Weights of a small contrastive audio-text model: encoder arch tc_resnet, encoder activation relu.
Rows from block 12 of the audio encoder of a small contrastive audio-text model, named by matrix and row number. Rows with one number belong to one channel. Each number is 128 + 24 x the weight over its row's rms, rounded and kept within 0 to 255. All counts start at 0. After the name is the row's rms in percent of the matrix's.
Before each channel's rows are labels from the 100 clips, of 14976, where the channel reaches its highest value: "strongest on" is what is common among them; "loudest" is the band of the loudest frequency at the time of the peak. Only what is clearly more common there than usual is listed. The data: melodies that start on their tonic, played by one synthesised instrument. In brackets: how many of the 100, against the usual share in percent.
# convs0: first width-11 conv (encoder.blocks.12.convs.0.weight, 192x192x11, each kernel summed), inputs 28-55
# convs1: second width-11 conv (encoder.blocks.12.convs.1.weight, 192x192x11, transposed, each kernel summed), outputs 28-55

strongest on: the note E (100 vs 40.1)
loudest: 500 to 1000 Hz (55 vs 25.8)
convs0.187 099 [119 115  92 137 117 188  76 127 140 117  97 178 101 141 104  69 134 156 121 100  73 140  76 143 149 122 141 108]
convs1.187 090 [146 111 151 126 124 196 111 152 153 145 151 169 134 105  97  80 114 114 143 136  97 153  66 107 148 133 123 136]

strongest on: the note F (84 vs 40.1); the note G# (68 vs 39.7)
loudest: 250 to 500 Hz (51 vs 24.3)
convs0.127 084 [153 117 106 113 130 126 124 107 142 142 165 112 155 116 143 126  87 119 171 102 133 103 156 150 139 136  89 153]
convs1.127 078 [151 132 121 152 136 123 136 173 144 134 217 135 118 112 116 199 146 126 139 131 176 107 135 136  76 107 128 126]

strongest on: the note G (100 vs 40.6)
loudest: 500 to 1000 Hz (75 vs 25.8)
convs0.182 128 [146 127 118 117 100 150   0 149 107 127 120 146 123 136 107 127 111 134 131 130 128 142 131 121 125 142 142 120]
convs1.182 135 [124 128 115 125 155 122   4 125 118 141 126 144 120 115 140 134 120 120 131 139 143 117 155 106 147 121 138 136]

strongest on: the note G# (85 vs 39.7); the note F (80 vs 40.1)
loudest: 250 to 500 Hz (53 vs 24.3)
convs0.180 117 [183 132 139  50 155 124 136 139 144 136 125 143 151 138 123  92 140 134 139 128 182 142 130 146 145 119 141 131]
convs1.180 103 [142 137 156  39 200 121 152 118 140 114 149  91 130 122 110 113 140 119 119 126 203  95 151  94 172 122 106 123]

strongest on: the note F (100 vs 40.1)
loudest: 500 to 1000 Hz (56 vs 25.8)
convs0.32 114 [105 134 136 122 112 127 140 104 107 160 153 148 202 125 220 109 142 118 126 117 157 111 148 148 147 106 134 121]
convs1.32 110 [137 143 123 169 133  99 117 110 101 119 122 141  65 120 110 126 121 116 118 131 128 136 131 135 131 121 131 181]

strongest on: the note F (99 vs 40.1)
loudest: 500 to 1000 Hz (54 vs 25.8)
convs0.83 101 [138 117 153 110 132 153 136  80 143 145 113 121 178 133 149 155  98 104 169  78 121 167 112 105  79 113  77 125]
convs1.83 098 [136 125 158  57 134 116 134 135 164 144 136 135 134 111 119 122  89  96 105 109 132 148 139 118 124 137 122 118]

strongest on: the note G (100 vs 40.6)
loudest: 250 to 500 Hz (61 vs 24.3)
convs0.37 114 [178 149 131 135 121 153 186 117 128 139  99 100 136 131 155 157 144 119 127 144 106 149 135 116 165 142 165 107]
convs1.37 113 [108 144 105 117 101 121 190 138 137 104 133 107 141 130 126 121 118 130 142  80 124 132 155 155 131 141 161 133]

strongest on: the note C (78 vs 40.9)
loudest: 1000 to 2000 Hz (41 vs 15.8)
convs0.135 091 [151 177 120 121 173 167 121 174  97 136 167 138 122 112 108 132 114 134 105 140 124 117 178 152 112 123 184 146]
convs1.135 071 [ 91 138 102  88 124 102 133 128 120 128 152 114 138 173 113 137 133 170 153 124 117 156 122 155  77 130 118 142]

strongest on: the note D (81 vs 39.7); the note F (68 vs 40.1)
loudest: 250 to 500 Hz (54 vs 24.3)
convs0.165 097 [178 130 114 194 127 149 109  99  85 109 121 132 105 119 196 159  99 147 104 171 145 141  89 128 119 124 152 136]
convs1.165 121 [122 136  97 255 119 144 154 117 124 129 111 153 140 109 129 137 106 138 134 147  91 111  45 119 117 128 167 133]

strongest on: the note G (73 vs 40.6); the note E (68 vs 40.1)
loudest: 500 to 1000 Hz (68 vs 25.8)
convs0.171 104 [ 87 135 118 144 147 150 106 140 158 119 114 144 129 133 190 118 118 112 149 108  98  98  73 128 137 109 133 116]
convs1.171 095 [139 145 106 133 116 180 114 121 151 156 115 145 124 122  97 148 111 113 141  76 103 106 104 129 132 122 144 156]

strongest on: the note G# (94 vs 39.7); the note D# (71 vs 41.1); pace: slow (60 vs 33.3); tonic: C# (31 vs 8)
loudest: 500 to 1000 Hz (65 vs 25.8)
convs0.153 102 [160 105 143 110 123 149 124 133 116 142 119 139   0 119  33 161 121 140 143 141 121 131 124  92 153 156 136  93]
convs1.153 087 [134 122 167 126 180 124 115 109 129 147 140 179  23 136  58 107 125 128 105 128 112 127 113 130 154 132 121 115]

strongest on: the note F (100 vs 40.1); the note A# (71 vs 40.4)
loudest: 500 to 1000 Hz (57 vs 25.8)
convs0.95 103 [110 138 100 102 122 118 107 121 115 124 125 175 219 133 144 119 113 140 138 136 115 121 126 137 149 126 162 134]
convs1.95 115 [152 114 100  98  70  73 118 148 124 164 113 136 143 131 118 121 102 111 121 106 119 161 182  90 123 124 152 115]

strongest on: the note E (100 vs 40.1); the note B (89 vs 40.3)
loudest: 500 to 1000 Hz (61 vs 25.8)
convs0.161 095 [122 147  85 136 124 189 157 107 113 104 136 162 106 112 102  45 125 112 115  89 102 154 110 138  76 136 126 138]
convs1.161 087 [122 142 124 109 157 229 144 147 125 124 140 134 136 128 137  78 131 116  82 120 107 126 110  96 112 126 162 143]

strongest on: the note C (100 vs 40.9); the note F (88 vs 40.1)
loudest: 500 to 1000 Hz (64 vs 25.8)
convs0.9 104 [136  87  94 118 138 153 134 128 111 159 149 144 147 127 146 130 120 142 118 130 124 129 130 127 129 157 114 118]
convs1.9 107 [147 118 146 129 142 147 119 130 141 121 127 161 134 113 120 139 121 112  97 118 137 136  95  95 119 124 131 147]

strongest on: the note F (78 vs 40.1); the note A# (70 vs 40.4)
loudest: 500 to 1000 Hz (53 vs 25.8)
convs0.45 104 [  2 136 128 111  92 107 150 138 126  99 151 115 159 114 117 166 148 128 115 113 118 110 127 119 142 101 122 150]
convs1.45 092 [  9 162 105 123 113 145 133 130 144 128 158 144 129 115 145 167 148 125 131  93  89 159 156 106 121 108 117 100]

strongest on: the note C# (95 vs 40); the note F# (92 vs 39.8); the note G# (74 vs 39.7); tonic: F# (49 vs 8.4)
loudest: 500 to 1000 Hz (73 vs 25.8)
convs0.106 106 [102 130  91 114 128  78 125 159 143 131 113 177 110 129 142 181 131 152 144 118 162 106  52 164 138 129 104 182]
convs1.106 104 [124 151 160 119 127 104 124 202 129 124 127 196 146 114 121 129 129 134 122 138 159 128 104 156  88 154 122 110]

strongest on: the note A (100 vs 39.4); the note B (91 vs 40.3); tonic: B (39 vs 8); tonic: A (29 vs 7.9)
loudest: 250 to 500 Hz (55 vs 24.3)
convs0.173 108 [121 100 143 136 114 114 123 146 133 125 143 114 133 131 111 114 101 117 125 120 131  99 129 118 158 168 118 137]
convs1.173 115 [156 111 104 141 108 122 118 137  99  89 254 142 125 146 145 129 143 126 123 118 138 137 162 146 193 126 141 112]

strongest on: the note A (100 vs 39.4); the note G (88 vs 40.6); the note E (71 vs 40.1); the note D (68 vs 39.7)
loudest: 500 to 1000 Hz (55 vs 25.8); 1000 to 2000 Hz (34 vs 15.8)
convs0.144 105 [ 84 150 141 144 130 200  83 152 146 103  98 127 131 145 117 134 103 129 128  98 115 123 136 112 104 135 118 101]
convs1.144 090 [110 117  91 123 165 182  90 110 131 168 131 117 155  83 115 126 113 125 137  99 115 145 106 148 160 131 127 161]